A small image captioner, trained from scratch.
Model: 20.7M parameters, 64-pixel images, encoder norm layernorm, encoder activation star_relu, encoder num experts 8, encoder patch size [8, 8], encoder layers 16, decoder width 320, decoder layers 10, decoder norm layernorm, decoder activation quick_gelu.
Training: soap at rate 0.0012, batches of 64.
Data: trained on cartoon faces, 2.2 epochs.
Rows from block 6 of the text decoder of a small image captioner, named by matrix and row number. Rows with one number belong to one neuron. Each number is 128 + 32 x the weight over its row's rms, rounded and kept within 0 to 255. All counts start at 0. Numbers have three digits each. After the name is the row's rms in percent of the matrix's.
After each neuron's rows are labels from the 100 texts, of 14976, where the neuron reaches its highest value: "fires on" is the input token at the peak. Only what is clearly more common there than usual is listed. The data: cartoon faces. In brackets: how many of the 100.
# fc1: MLP up (decoder.blocks.6.mlp.fc1.weight, 1280x320), inputs 240-319
# fc2: MLP down (decoder.blocks.6.mlp.fc2.weight, 320x1280, transposed), outputs 240-319

fc1.672 093:124150135173128158110197161154120160122215129089141103071116155131102111093099118121131104136140143115141182078101102158072171129112133079102149135106134142147133129113143148099132112152131133159129131175078167083108140174103191143127147093
fc2.672 106:140147147143135096089144180109118122092099097118157138101082127127071086099152158130158061118163151149104196035120113158081121113085181086102123197166106137196132153173145139094086087127103153070101142150078103114112112136132155222149143144
fires on: "spiky" (49); "curly" (37); "short" (9)

fc1.54 100:136074151152054119141116155157155188132092089149156124129096079121126146115132076111139158116076168164149107127123168187106165147119179122156128126183121111056091108099165153151133178149118195118087155074081119112147146142102132128085116118
fc2.54 101:086140105119145128109192127143167200163150088171153124120137082116106149108111199126129140124098130112139131104175126068198126106164154188093208136161064137084143131094157123141158109126126171158140108114159115117143163159150078199143129110
fires on: "orange" (20); "red" (17); "purple" (12); "brown" (10)

fc1.739 100:132144151113180148135144176145149134145180148080062116100161096089142166123114133132081164121100149113092098091140130093117133149150138093135110157091154124119150107129151192100135136149092145149185136103081101107135113155075134137078113207
fc2.739 097:130093108133153073086149138072173113100143124072150094122150139115145144149127166155145157189101156118134206109108120109089119079158157161147155034130121091142157197146132124118120061104158135147062085119141127154133178079101128028154135128
fires on: "with" (96)

fc1.30 093:166145135117140112105110105117141065177180140104122150081116155118080151123107185116160145136183136082117134070159168151140102070101109134109161088088106134124150163194140166110146095073075132155143053115165132100170104169147142106092139133
fc2.30 091:088111180151141101158122138112110160111116111081176142152121133101093111129139137146154137071141134130131166115115130104079135116144146169125233139098102106157116079086091163091109175089128112125122163168142113125114116147140105123155129184
fires on: "with" (100)

fc1.621 100:105156150174180128239109124191139123091135113127142107140153145123152158103122118139167155102151091110117121149182132112092167143145104149127097110153115141200168145123112116153128110064156132173078101158102138116137105165074105077142104104
fc2.621 102:143103188101148126114157143087143109155089122085123135116100149141083081106107133125196095126098100120146147164101178106094072149109134121096215145167120130092153082149148148168152149134085077134077157122185134183083131061235158211111089110
fires on: "spiky" (52); "long" (28); "short" (15)

fc1.356 095:033154174096125175105194158137096141137151146043122094154103143153153141100133144144106190195106058126146154148169157172152167139122117201174117164137106108147123137141151115175150144158167134079182128134118187098127116125151104132134113166
fc2.356 098:172088101140152117149101186121131093100127120182237151115103120142122107145128115131139092128131135163099094155110094150128105105096128151167138123158175162110156163076121129095128146058094152099070135103114155173169140080128134054115111059
fires on: "<end>" (93)

fc1.707 091:091093140081139131102130167172175066117143139081079122123136130120132111104112153177137144108143159122158170132178118129098143099165145140116164091154140125163151174075188104087132195103144124105132159142074134051046103116115103052109128191
fc2.707 094:149122160193133105118149126091171051094125083103130145106136167121115115114139202133121164103109128116081075143070150096095090149123155172107244107148190105079115155175120115124146122098128144157138108117140079092071097171128155100127159071
fires on: "<end>" (49); "with" (32); "beard" (19)

fc1.499 132:155211113128123057136129115090133111101090105114109167146139099155132171107110159170095127120114109143118174110073104139133124126170111118120136167112083165215134100132184155152130139106150058124087206098110121130080114091122092124061130121
fc2.499 139:144172160116111131160176161103099116136123170172110122147150164109169130152118181142114097129148133146066132162082094137108134139111139084079185178188112128223138118122179122118110134175122050173057152148145165152162074105169108079122108109
fires on: "spiky" (67); "curly" (33)

fc1.36 090:125175167119182098134161132174169163179171109082082146114132083131113148081136115125094119154147109128116110155157168097154140077155126108169119135141154120155097083060137162162153115089106098147143119155155102075169117139163103154190122141
fc2.36 081:158156173143123099169214144072065172128179122090123105097151114118118165108139085127054174068114155136149100100117148149062098123119152130149090136154102150156128141107164163124097099118115078181120139084126129130147136164116168071090088112
fires on: "spiky" (83); "curly" (15)

fc1.632 102:125130164166137142131181155063126165161157133103159081164144106117065121092133066141111137112085089143115132058156102147129169174176141066115153073039114124145148140208061133145167147172105153140097105142153086174093102162143094079157149147
fc2.632 100:100062077189129155061086150139086138156125089134155093132191144122068136160117067138140068117146131126136188124175113166113118136111176105132145255221156135157158152128156138100086041044093053099140136141139152099093160102147133193174130196
fires on: "orange" (26); "pink" (18); "teal" (12); "white" (11)

fc1.446 120:121136153183157108135113117153152133177144120109086139100073082148054112191106112159156108122116149117155146100100110135140115135181080129120135193118136144162144124134142126165090152112138134151095163136078102084120116132163110098105131146
fc2.446 119:114133156211110147144146097124063104094132067062157154116125114145104090104134146140136061188194122139094153098153109148130149141165150059115097122157129136104116136136109092158105089134133095129056167151067105093133167123217126135136122114
fires on: "spiky" (59); "curly" (35)

fc1.600 118:149121155133138110113141107122175108119186142106075082097100130137158126118144117125169120137141092034086123147130102144108135162184190065117163135037148153148170139158103174108134097121128087115156178159108145158143113123165035076107153100
fc2.600 139:109156155206147123119162109124111102130103147147117143136131156144145094114140140144215084177156113142117176166170129139050137134168123120151182184193104143109151117155148127134129117133157080138095171187093170080123100110166135164118139140
fires on: "spiky" (52); "curly" (25); "short" (15); "long" (8)

fc1.304 108:120090118111126157077149216167184140136104080036171132079114165148193110118058120155166170095099170177108091114122098182107127108113120110105128179105172129119158078166073124119150140190118135068104176071124082161156141140094135115117159133
fc2.304 097:132080119140136104066136075132099060120141115226124110128121100134210103117110123092127132143188140152143168099219106085116124110155122107153164110146103122119095173107132154186122136057144185133116118121122119075132116120147141167140145117
fires on: "orange" (21); "brown" (14); "blue" (12); "teal" (10)

fc1.419 102:105157142132123171128124142084110134123201088091121143143133144085170192146161120161036124118183150108139145127145154164133112166160130098085153115113115197147176065100167119082125149116121146132170191125122151108168166183136179099102098183
fc2.419 088:184177139110134137162120194115118119133151170089087151100169153136030120103142135106110133175135151115141181088170134130126114059099097133160179115146173164128081128136106126117151087075129103117136086084108055172130111145140112111128122108
fires on: "face" (77)

fc1.205 101:104140167105117139160172115074105111137142164046099099117122168155081133099133097160136116123059173101098091084114150203130107109134182170141119177094133113135135218081100160103114115097101143107115168081141143135167118188095082091148114116
fc2.205 099:118058077181115124109121134129167104128109112176134142133110077121194110177108197134146120148177080158163180185157140125081122083090092077167177095093161141120092131132119141107148127095192096117165155142100131130117133093062135157115124109
fires on: "long" (52); "short" (14); "curly" (13)

fc1.38 149:113119164150122098163126139101142116130107139111106140110106163144112109131139133177134089104149142092138163116134106158133122160174171049129114121183133157136134129122147180120111125147134061170096143123050125082106102170139095117126155148
fc2.38 167:121157146159110143163191135100108067121128122070122160127142173131126112144127162139156070159168105155119140153114116123101100135173109070124139140175099126086166126140173134143128081143100034131062176171052158107081058114180072141142115137
fires on: "spiky" (80); "curly" (16)

fc1.310 096:174147128114119131100169126143189104087109097109138198121116125154093108139138084109089137082069098131153063127147154154107135126094123137118087105145133060158140100110110056060089159184112161136153136179076138213117124146122133120164102124
fc2.310 103:147088057199126148127090133146092164157122132162128109131140131075112194139144141144201100134101161158151255112170137160114137126103108118160137104097083093092091124162122089160150138071147073089110096184126124207130109160123119212130140093
fires on: "orange" (39); "grey" (21); "brown" (9); "teal" (8)

fc1.314 108:160060153092140092172181162134082139139131146084108090104145156109064109139088130138107094146082134121130146090075123065211087136170135124128149122158140037163111113179123091135170132171087139164156073145136114159125120112142191146101145114
fc2.314 107:119108095131142119083176131113152095137126125190090128153162140102098145121156159134132085175076110130117204124067120116118181156155172117136084152136164134116103145080155126154124104157136098169098100136085138093141160173080132255146135155
fires on: "blue" (28); "yellow" (17); "orange" (17); "pink" (14)

fc1.746 096:127122115076127133113144164130123135116126126141155179134151081095077158167136122204151079165119114134142094112107131112142152154132102137136152127114123148162082161172160120194194086092114120180103181167079144125079118183082153113144162136
fc2.746 073:148099099132122117145206161094161148130118096137078121118128120134154131107132183143074163102107109077113182108187162097198136141095105115149116108136092145123100163119125101117096079145150197140184140126128107181174170111135139108134130173
fires on: "face" (100)

fc1.384 105:116164107104149142079159143100153099091145198124109070176085084108110135100104137142123148111181136138119184127102160178110145139106113099098134110150071099140116137145147041111153115100168094107174033117136128092079104157098174122139119168
fc2.384 089:100118132123131145117148136198139141124098089170169104140122120155135123097164112138135045185182144123087116088135152086137122114118129090156110122118179124177104114119086151049144116093143094176187164163106099154129109136158155124124179153
fires on: "with" (100)

fc1.265 097:120076080125118100081113124149079184121086159094145164142098066120104117156100156114125127131061118162098129094130144125170152141132084174166153128229089155119136161167216149170137138117181104112093124160119082136127158153160146125121167113
fc2.265 091:118108167164174137084103136121221132115177109147120175098108094136142131118098077126116182131146133097169165152085119117091129158131171131172145166105130120162159137126083130112135036218117188146204151103175146161161064120096113160139134098
fires on: "<end>" (64); "with" (33)

fc1.1 093:157108174123146103084111155132090165205113140091116082128119090183059117126127154099162191095047167129120149109111154145153110143154110097172090146125137112091140074122155147200147156148120109113054104065143044098129157086153109068141123149
fc2.1 092:127114095109134087065095131195174090109118151195162135122136120148158134171117107139064101128198102170138123148119135135115123118137212182113133042158152159060179105110142114148128131198160133122121102099181205142100134178159117123102168167
fires on: "orange" (17); "purple" (10); "yellow" (8); "teal" (7)

fc1.566 100:144086143135089091151132084132094126108181118041145109160156141133060192095128111108113140151192144083126143158174155105142109137137103114095117160153168166133136137137174155094210116122152133109091140114121127165187165080099102170188152069
fc2.566 092:116125114134100115093132147076144126194141101141067154179151161148093103160169175126074096117114153147172175131130141125158137122117142129111147228126178081065108110105110118155137128093127144120101092074118159185165118159065121150143083125
fires on: "orange" (28); "yellow" (23); "red" (20); "teal" (12)

fc1.704 110:077101114087090079197153155084154112141104141120111205135158134146092149104140113159105080117086141090104158156183107091168177119130104131154129088145121145109088121128132092140154092198097100164143150127093098104125125118122172146096159100
fc2.704 092:147143102100157140131092175169116149133179083161076117158110168142031160115144166092091137109182137121130166075123151129158121151100092122145237160200121116121148178121127151154131181119112241132173171177168126154196129167168138100140090069
fires on: "face" (95)

fc1.681 096:107098158201126093097150172149106049147147150107114149130169147155162114107154084189120135112133130096099080158110102134108036151156082124077145100126128123141093119106190126180087118138169090099116211135068143123084117156136141065125076120
fc2.681 104:113142136106137148144083127129104076119111129150160108115148136150108086134127130134121121142111157178099101120094110120106092152186078104162145162248166136087147120140153123074150088100169082214122136111161116157097138131092141204139094116
fires on: "with" (94)

fc1.635 112:149129113102155139106103117098162122079099135133107159126121051135106149089135086168076113127099114125116120122110137066120145155126099132180135171105052101089094122085140152149119164138152178106128153166176137100152155136165158074078161099
fc2.635 110:115111148124114117102139143128171124166133152111090120124115102138124103104130131116126100131132146078122163083117149148126133136131120101146131135138131113149121116133204114118095088163167217160122092139139176145138194135117180125136131075
fires on: "face" (100)

fc1.762 104:096184103122132103193149118139135069119106110085104109136147072139104148136128115193124142162138111175111167121108108177129105155121130107104158082142094147208156166116148142076122102053082118138123165112139112177036099102129103139075141116
fc2.762 106:134126165129124138102137127104104080128140118166104139130160108116049200158132088128183117088125115125097159072165115150144094166074135160089124177111120151124051167105159123090128116132055171155054127149083093121144094091136113140150107102
fires on: "face" (91)

fc1.533 133:151133096100120139123142107131131160150131149120087102104112164163126184155121138125109118132108162110121154170165128118117178116069106192160145112081210182161156121139150133133142193099167096122135148139103130091113110121140085109169102141
fc2.533 130:145092091143117117149146117143119139106148152183119150118119145115085157142153154161152151124114148107123117165125115132122146117080161181142137122090132110183163118138091131144137174168161118126214109150077124083127158127083086116135112137
fires on: "blue" (65); "pink" (22)

fc1.271 100:112124133107120144113170143163147118112161061184148177101119124143112143098116112109089058119120153157145106092130209205126174093137106130141107113136112099105155119121146128134178168152105191121057142121132099122130118097083131130135102135
fc2.271 103:128099133130154115137097160176054111140141104108168123125101163082161153147107222132200115119169113164133112096105110122073152143070139123099142192212160131130137050154082127157143139118137141158135145155187092094110115123037059152143110140
fires on: "orange" (24); "red" (14); "white" (12); "yellow" (10)

fc1.575 094:135146110124054127127149131089126084119137108097181156166149152141126174146170073101155055162165090170128107144122146136113126138126147076098129157104119148197121151121154112146136134156158098103130107136113117081143102070225129114180175103
fc2.575 104:130156166118133096104145117105134183108119133200129089098128167155121063075110076148101159123154160100123165087193136156165148114169183119105144165181145133134156114098119107134149132065142154185148175076188175144115117110182222132105121105
fires on: "<end>" (57); "curly" (10)

fc1.527 093:108141112111143106204146142108166148107103099137097185120127068132117156146176127168123146088087085089096173145098126123161129167169091140088149081102162080137138208116144138161151110127114125198126085091131195139132104106138198119125134147
fc2.527 089:134088134112128143099186154098119092119167143124079120144136134133104150148112187107099131074129106108120098107184157112176103113044126119145118185182087111135064139095146111140122113120105182132101178117099122177150121148108113180111136102
fires on: "face" (96)